config.yaml
model: "autoregressive pixel model"
dataset: "short English words printed on busy colour backdrops"
train_examples: 45211
image_size: 16
horizontal_flip: false
levels_per_channel: 4
vocab_size: 65
arch: "transformer_decoder"
width: 384
layers: 8
norm: "layernorm"
norm_position: "pre"
activation: "swiglu"
mlp_ratio: 3
head_dim: 64
fused_qkv: false
bias: "none"
qk_norm: false
layer_scale_init: 0.01
parallel_block: false
inner_norm: false
positions: "rope"
tie_embeddings: false
init: "trunc_normal_002"
residual_init: "scaled_by_depth"
optimizer: "muon"
muon_scale: "original"
lr: 0.0093
momentum: 0.85
nesterov: true
orthogonalizer: "newton_schulz_5"
adamw_lr_other_params: 0.001
steps: 9200
batch_size: 64
epochs: 13.0
lr_schedule: "cosine"
final_lr_fraction: 0
warmup_steps: 460
weight_decay: 0.03
adamw_weight_decay_other_params: 0
Rows from block 5, named by matrix and row number. Rows with one number belong to one attention dimension. Each number is 200 + 40 x the weight over its row's rms, rounded and kept within 0 to 999. All counts start at 0. After the name is the row's rms in percent of the matrix's.
# v: attention value (model.blocks.5.attn.v.weight, 384x384), inputs 0-95
# proj: attention output (model.blocks.5.attn.proj.weight, 384x384, transposed), outputs 0-95
v.301,104,148,193,190,185,166,230,127,198,253,246,136,110,158,219,275,174,197,222,214,213,177,174,156,207,139,300,271,226,230,154,300,176,255,155,226,176,315,162,165,184,132,160,219,196,267,238,174,197,215,169,196,176,202,237,235,263,231,143,205,189,143,149,247,262,209,164,222,174,232,176,230,149,235,233,139,234,218,295,223,218,252,267,194,166,252,177,172,286,263,214,163,105,270,195,236,201
v.302,093,284,182,183,154,212,168,283,262,128,220,181,235,170,141,219,162,223,264,207,240,233,178,211,276,256,208,186,168,198,187,205,178,235,157,276,151,308,194,188,222,172,236,220,172,206,196,165,185,173,216,170,209,172,171,252,210,232,156,144,151,120,236,219,171,218,191,274,80,212,222,194,216,200,155,154,180,217,177,117,281,149,132,253,216,203,182,155,124,211,144,222,258,194,240,200,258
v.303,089,148,219,226,270,193,248,191,274,230,119,209,112,199,161,176,302,141,187,201,223,208,196,249,168,142,198,219,185,160,141,137,225,192,153,209,184,156,261,122,175,150,140,252,258,253,267,183,154,146,191,201,145,202,149,239,215,136,145,129,169,148,237,226,241,226,145,180,220,205,146,200,157,177,233,223,191,221,214,160,223,160,268,283,179,256,105,164,241,308,222,132,151,243,188,214,191
v.304,096,241,226,235,191,183,159,192,173,188,221,243,153,212,203,231,274,166,172,152,257,212,321,149,177,165,257,263,234,229,133,179,156,146,273,154,128,126,201,193,157,293,252,168,211,219,156,191,261,144,191,198,213,154,198,170,224,285,172,212,208,222,279,173,159,233,220,254,241,197,207,172,212,219,186,145,202,131,266,196,207,219,186,203,188,108,148,193,266,155,153,184,221,207,180,226,205
v.305,095,173,148,155,244,235,155,143,157,178,171,174,217,181,158,213,288,222,128,321,228,201,98,209,203,226,220,201,228,194,164,232,208,193,198,257,186,203,241,218,192,291,160,225,221,151,145,131,148,270,173,229,170,249,168,232,113,229,171,217,221,226,177,189,174,172,221,185,239,269,156,237,189,87,217,267,251,282,261,179,145,165,177,163,313,183,198,104,139,159,251,182,198,179,159,224,191
v.306,105,114,130,114,200,239,237,242,140,197,207,249,210,175,141,202,249,214,254,176,165,209,196,189,137,196,217,204,170,248,263,252,229,215,220,269,258,164,246,231,245,248,159,202,155,138,219,232,166,182,239,244,188,200,230,198,222,262,145,188,116,239,203,233,186,146,206,180,175,136,266,244,187,220,249,259,276,215,232,250,213,215,249,235,118,266,171,184,208,232,208,189,147,160,282,144,226
v.307,095,217,258,204,182,228,125,190,219,210,256,147,185,171,183,153,167,249,196,294,190,247,225,242,168,162,247,184,117,218,182,229,179,144,164,218,178,202,223,226,191,158,200,153,247,251,180,244,220,215,183,252,236,175,230,159,238,221,147,202,242,193,135,208,222,205,275,136,177,197,246,206,218,239,113,162,151,245,158,227,275,189,212,250,183,292,192,200,224,204,222,207,219,221,230,246,198
v.308,091,196,261,220,192,242,157,214,194,170,210,227,149,151,237,233,201,137,284,203,182,203,183,172,198,220,174,162,174,178,172,156,161,124,175,189,154,191,196,212,222,190,174,163,175,193,142,185,260,246,229,131,107,187,178,184,202,213,199,220,195,215,183,148,249,249,211,239,262,193,133,188,261,201,213,153,183,228,222,115,119,193,186,172,279,205,169,176,140,193,216,143,212,236,195,211,160
v.309,096,253,266,150,220,214,228,246,211,174,107,167,204,237,215,180,189,216,185,110,220,249,225,245,240,134,208,239,201,257,117,222,188,155,213,199,142,195,221,159,121,186,252,203,182,228,131,141,201,201,195,254,217,250,237,199,263,198,264,226,259,129,162,222,263,200,255,203,194,240,120,195,169,165,170,160,138,237,197,187,186,205,176,189,230,202,197,224,196,227,182,188,170,147,258,251,184
v.310,094,249,276,198,235,183,192,206,206,203,233,218,142,244,223,142,237,252,185,185,185,177,148,166,186,265,168,156,228,156,275,215,226,147,235,176,161,221,157,201,274,193,169,195,235,182,218,189,153,229,155,180,215,244,203,200,189,159,209,168,135,262,189,144,197,139,205,178,216,217,205,221,250,137,203,232,311,179,143,190,160,211,176,231,151,157,167,205,238,172,134,300,167,92,213,178,204
v.311,091,241,213,210,130,197,219,131,216,240,215,153,129,155,307,200,290,115,217,224,229,213,178,166,260,153,220,215,201,158,235,203,177,179,196,188,169,169,275,144,172,162,134,152,188,240,166,156,210,159,182,170,189,157,238,217,178,170,168,297,216,243,215,207,146,219,307,240,255,180,223,240,171,197,206,165,220,222,199,222,187,191,312,242,211,239,209,172,229,154,233,213,211,262,220,247,231
v.312,098,251,231,276,216,210,158,168,151,145,229,109,256,178,175,225,156,219,169,298,198,242,169,211,176,164,221,216,213,172,171,123,221,232,250,196,176,231,197,193,192,183,159,209,234,199,192,155,210,136,157,203,220,240,174,224,201,156,187,288,227,228,197,221,84,210,228,237,241,186,150,167,176,183,156,194,267,217,196,203,183,145,176,160,287,239,178,154,165,199,163,261,266,133,227,169,195
v.313,096,197,160,173,243,97,205,235,236,210,167,178,188,174,178,203,166,216,129,160,158,222,233,170,203,223,186,208,157,193,202,169,224,207,153,215,177,253,160,213,210,199,215,201,177,228,238,255,249,249,124,215,230,91,186,209,173,139,198,169,133,236,105,151,232,255,197,156,171,215,216,153,212,200,310,178,217,253,220,214,202,157,218,97,178,220,243,203,191,208,198,258,176,200,145,165,150
v.314,099,158,218,241,213,176,182,248,88,152,175,193,154,239,198,195,133,155,177,264,148,242,167,139,199,217,220,151,260,201,253,302,161,213,181,220,217,160,207,212,195,198,171,150,256,245,198,257,133,247,162,247,202,177,176,202,239,185,202,176,212,153,133,181,236,182,202,126,162,273,267,187,206,103,172,193,142,225,197,194,164,198,142,254,250,234,272,151,148,254,205,178,183,184,176,177,242
v.315,090,184,183,234,153,224,180,200,186,149,219,162,220,208,270,216,164,218,217,220,213,201,97,203,231,182,164,135,152,98,182,153,246,197,169,152,194,235,198,177,214,210,194,173,202,232,190,202,185,251,241,172,223,191,183,155,242,153,203,184,153,146,165,208,195,161,186,158,192,220,215,203,200,193,160,185,196,222,202,151,169,153,211,156,295,198,238,215,186,204,185,163,253,198,176,213,147
v.316,098,221,189,206,187,117,170,222,177,200,191,153,258,180,221,193,189,221,241,261,145,219,129,201,201,185,285,167,217,268,185,199,190,247,177,223,229,239,170,242,208,168,169,186,231,211,214,187,219,215,155,205,241,200,171,156,210,178,126,130,209,212,247,197,222,216,219,136,162,306,231,172,205,134,232,228,255,254,195,265,221,232,190,226,192,130,218,168,144,196,204,209,134,166,170,202,233
proj.301,104,208,224,233,242,222,263,213,194,183,167,260,256,157,170,244,194,181,269,206,196,213,237,206,117,180,81,178,207,195,211,219,258,203,202,227,184,218,172,212,89,235,247,204,151,159,223,154,139,213,150,148,193,208,157,177,137,128,243,233,145,277,235,161,192,156,226,197,140,175,246,199,211,234,181,230,171,237,168,138,211,202,151,219,266,167,221,216,182,193,215,192,315,174,239,170,170
proj.302,092,161,280,246,286,314,201,160,203,196,220,284,133,213,263,215,280,264,141,235,143,197,190,131,142,213,262,196,236,200,161,164,158,186,222,155,195,105,185,247,224,237,198,181,216,152,213,163,203,308,210,200,241,195,195,207,211,175,174,257,201,242,214,175,223,174,189,153,187,181,169,176,195,243,180,221,185,179,256,220,128,199,231,280,225,179,231,216,214,202,197,181,138,205,203,162,169
proj.303,090,202,180,136,236,209,126,205,148,190,201,212,207,169,219,210,157,164,249,278,235,193,179,165,194,270,184,209,198,194,223,238,159,191,188,205,287,165,196,247,201,195,117,195,199,232,194,246,182,238,181,162,271,182,168,178,183,329,251,261,215,157,168,172,239,212,223,176,243,211,291,196,186,233,206,193,215,213,166,209,210,234,207,186,203,200,157,240,203,176,219,207,263,229,249,245,211
proj.304,095,172,259,209,99,246,168,229,206,254,185,212,223,184,225,277,156,244,213,187,163,205,136,223,158,179,112,241,203,191,202,139,189,146,183,250,217,220,220,182,196,224,269,232,192,198,189,191,203,212,144,264,171,205,198,243,180,195,244,168,191,176,175,169,222,211,269,185,120,171,154,167,185,138,229,200,210,184,129,212,221,242,297,231,215,192,234,254,164,199,173,212,255,242,250,187,222
proj.305,093,249,246,244,171,256,147,224,208,245,243,195,166,172,218,163,151,238,253,249,227,220,213,173,175,197,127,181,180,221,168,207,214,183,107,181,179,128,185,166,285,223,188,180,193,197,176,276,165,137,224,199,216,149,206,228,247,255,291,177,154,225,207,236,193,225,234,204,187,202,266,180,201,263,264,106,183,173,235,160,210,176,197,190,126,182,249,293,214,197,169,221,185,249,146,227,196
proj.306,102,204,176,200,210,174,180,160,222,217,136,158,208,192,230,180,198,171,172,241,228,267,235,195,141,217,164,217,211,171,206,136,234,209,199,265,219,251,212,178,187,167,175,252,215,181,224,206,207,192,205,155,261,218,184,166,209,216,254,178,259,199,209,218,194,203,271,217,266,268,159,172,186,208,203,190,187,205,144,155,185,149,213,181,239,121,182,175,188,188,166,224,239,239,190,312,252
proj.307,094,172,186,217,258,243,193,150,201,153,215,182,210,220,219,244,224,159,107,106,213,183,158,157,204,209,176,198,239,201,88,166,221,151,268,157,205,228,189,195,259,247,234,183,195,201,260,179,237,218,155,265,146,144,148,192,185,273,195,257,209,196,242,166,263,186,148,211,210,209,140,258,207,181,160,185,178,198,208,165,211,181,230,196,248,99,128,250,208,218,201,211,111,135,199,175,170
proj.308,094,178,107,228,170,257,191,196,193,207,201,172,224,242,256,156,222,256,170,203,207,166,276,245,194,158,296,154,239,194,213,212,219,198,178,214,172,154,214,176,286,174,179,218,223,207,182,216,185,197,210,237,167,145,266,189,208,208,221,146,275,222,238,223,160,233,144,203,103,198,213,164,199,186,198,255,212,113,210,207,156,179,208,172,98,183,138,215,189,204,165,228,111,177,236,197,156
proj.309,098,214,74,115,229,153,192,174,181,221,305,327,258,225,202,246,228,212,212,141,160,132,222,174,216,282,221,231,164,204,270,166,155,259,182,166,199,204,209,240,201,244,157,194,252,194,247,210,217,244,165,132,200,184,215,232,180,222,133,188,158,210,183,171,146,167,139,254,239,175,295,184,223,188,270,174,180,225,190,194,189,194,227,210,126,185,220,188,187,185,200,205,180,269,175,218,222
proj.310,096,221,222,167,187,224,263,234,198,132,209,219,230,133,191,221,160,188,220,159,151,225,196,229,209,228,227,223,100,204,193,203,246,204,180,137,231,178,174,161,193,176,252,175,205,224,232,232,162,205,163,291,228,165,155,260,194,234,193,220,175,161,214,147,164,251,257,225,242,210,219,170,204,196,188,234,160,143,226,179,241,290,195,141,149,206,186,193,192,186,224,182,146,213,167,246,138
proj.311,094,172,130,229,226,195,225,190,164,221,189,190,246,136,108,190,158,258,208,136,236,188,176,177,208,172,130,243,202,217,212,218,193,238,194,188,180,208,224,207,235,222,252,208,253,201,152,193,94,190,241,215,179,187,151,188,239,206,216,92,173,205,199,199,198,183,167,156,112,194,254,213,197,164,229,278,296,133,201,238,272,257,192,145,250,164,172,279,285,241,227,229,219,195,218,174,239
proj.312,092,207,234,211,175,186,202,189,171,223,243,213,47,143,186,208,203,229,217,199,211,188,127,205,170,258,246,132,140,224,93,308,199,264,221,179,275,121,189,275,168,209,249,254,188,126,209,188,128,215,238,264,160,173,263,174,157,250,231,162,171,168,195,262,190,223,198,160,214,219,145,160,207,227,167,212,197,183,228,179,184,250,193,218,199,197,259,309,200,177,217,202,135,253,139,294,193
proj.313,098,193,183,220,144,248,209,190,189,189,215,165,237,235,218,171,199,131,263,171,175,183,185,242,251,258,176,169,212,195,220,247,209,162,238,217,234,189,201,242,217,179,145,176,206,302,166,194,231,165,246,251,163,298,270,186,168,206,211,209,288,222,242,271,181,200,204,128,222,184,175,217,157,185,109,185,133,178,211,225,174,275,170,250,214,169,190,185,215,181,229,178,240,206,252,226,215
proj.314,100,222,167,182,186,204,212,238,266,245,166,131,205,173,221,158,205,231,193,151,240,216,211,243,177,166,224,222,115,200,240,265,200,266,249,184,182,181,217,186,264,176,195,176,170,180,188,172,266,147,244,228,176,265,201,242,233,263,214,210,191,260,193,232,89,211,171,224,251,181,186,228,204,284,106,179,233,174,228,156,171,132,248,272,206,154,160,167,202,200,184,135,167,249,206,189,198
proj.315,083,117,143,246,191,295,223,246,131,149,198,213,187,162,158,152,186,224,275,240,209,214,254,176,175,224,243,207,232,196,175,255,121,221,221,209,248,130,241,261,188,103,150,142,229,195,193,199,191,236,143,129,178,189,170,229,215,193,245,209,257,287,136,200,220,247,206,222,202,262,270,262,230,242,277,234,226,146,263,189,161,240,174,239,152,155,175,243,200,145,218,237,167,166,201,190,163
proj.316,095,159,243,166,264,205,258,202,205,207,159,211,208,144,180,156,171,177,183,237,248,170,305,193,228,276,159,280,228,209,301,274,219,285,189,197,195,151,202,152,241,213,252,204,224,180,168,204,126,216,254,190,197,147,177,165,239,231,283,270,184,231,207,177,133,221,159,244,266,138,272,211,153,198,194,216,196,127,204,183,204,168,237,157,194,290,207,164,181,232,220,191,228,224,158,221,238